Rows from block 17 of the encoder of a small image VAE, named by matrix and row number. Each number is 128 + 32 x the weight over its row's rms, rounded and kept within 0 to 255. All counts start at 0.
Before each channel's rows are labels from the 100 images, of 14976, where the channel reaches its highest value: "strongest on" is what is common among them; "colour at peak" is the nearest of a few named colours to the mean colour under the peak. Only what is clearly more common there than usual is listed. The data: rendered scenes of coloured solids on a plain floor. In brackets: how many of the 100.
# conv: 3x3 conv (encoder.blocks.17.conv.weight, 256x256x3x3, each kernel summed), inputs 64-95

strongest on: red object (58); hexagonal prism (31)
colour at peak: brown (54)
conv.24 [140 117 186 148 119 110 146 186 163 144 157 143 117 102 176  92  82 119 131 141 170  96 135 148 125 112 125 148 145  90  85  88]

strongest on: teal object (55); green object (49)
colour at peak: pink (50); white (29)
conv.95 [118  79 142  67 104 135  54 134  99 112 133 134  86  42 175 104 162 113  72  87 139 172 110 120 137  85 178 110 198 127  92 134]

strongest on: count: one (40)
colour at peak: white (47)
conv.166 [143 139 135  84 103 186 133 113 114 140 125 112 111 155 116 101 176  87 137 155  46 202 151 121 157 117 105 144  92 114 103 106]

strongest on: count: one (54)
colour at peak: pink (49)
conv.80 [ 75 137 120 133 164 120 172  82 117 135  99  86 127  82 135 153 168  84 147  76 112 134 151 108 132 101 164 119  72 153 137  84]

strongest on: count: one (44)
colour at peak: white (30)
conv.106 [112  64 117 114 131 135  81 137  97 101 133 161 125 207 113 177 171 137 134  75  81 115 129 135 107 101 102 130  98 150 119 152]

strongest on: black object (55); red object (52); its colour: red (36)
colour at peak: black (43); brown (41)
conv.204 [151 102 146 146 137 103 102  74 108 101 124 147  90 145  74 124  77 143 100 119  84 100 128 129 105 150 159 105  54 112 137 148]

strongest on: yellow object (57); count: five (51); orange object (46); its colour: yellow (35)
colour at peak: brown (53)
conv.114 [183 149 109 164 125 107 157 163 132 128 145 146 128 169 127 150 151  97 133 188 137  99 141 121 120 128 122  20  94 124 150 108]

strongest on: black object (59); red object (52); its colour: red (33); its colour: black (30)
colour at peak: black (46); red (25)
conv.120 [116  76 106 155  92 139  72 206 154 130  87 112 132 180 115 107 158 127 146 113 144 121 125 106 137 201 139 137  93 162 173  92]

strongest on: count: five (45)
colour at peak: brown (59)
conv.72 [148 129  83 196 136 106 116 137  77 145 138  98 196 145 165 159  87 127  93 158 154 124 111 143 135 129 107 158 163 121  88 130]

strongest on: black object (47)
colour at peak: black (28); brown (28)
conv.161 [143  96 167 158 153 140 164 149 146 153 186 119 117  84 111 127 126 131 148 136 123 103 141 144 145 115 130 165 132 142 143  98]

strongest on: twisted bar (31)
colour at peak: white (39); pink (36)
conv.7 [126 104 117 119 158 142 128 137 119 145  87 170 137  72 148 147  89 129 134 177 124 119 139  97 170 111 107 159 170 101 168 151]

strongest on: red object (58); black object (54); its colour: red (33)
colour at peak: black (42); brown (36)
conv.6 [177  76 143 142  85 120  70 127 100 140  72  74 149 129  70 117 192 138 120  94  82  94 147 183 119 156 148 160  76 204 189 103]

strongest on: yellow object (52)
colour at peak: brown (26)
conv.126 [164 131  46 143  99 165  96 119 111 119  92 104 133 128 128  97 116 146 129 114 111  98 136 106 103 122  95 185 196 181 113 142]

strongest on: count: one (44)
colour at peak: white (27)
conv.210 [191 102 183  46  94 164 107 109 126 119 179 176 107  86 130 168 114 156  97 115  99 188 121 124 122 161 140 110  62 109 137 128]

strongest on: count: five (41)
colour at peak: brown (35)
conv.97 [152 135 103 168 109 140 143  93 115 114 116  69 143 182 119 173 122 156 103 154 153  78 159 159 118 184 174 117 116 187 196 136]

strongest on: yellow object (50); count: five (41)
colour at peak: brown (42)
conv.207 [118 107 117 154 137 163 124 142 166 117 129 147  95  49 145 130 131 175 105 122 144 118 109 114 116 144 156 148 154 119 121 144]

strongest on: red object (54); black object (49); its colour: red (32)
colour at peak: black (40); brown (36)
conv.69 [148 130 177 155 130 111 134 112 104  86 143 110 120 197 144 118 148  87 112 104 116 100 126 150 117 131  93 113 138  98 115 125]

strongest on: black object (47)
colour at peak: brown (43)
conv.163 [115 138 118  86  91 152 120  68 140 117 147  96 179  75 178 131 140 170 142 154 119 107 126 138 165 103 135 120 162 115 155  99]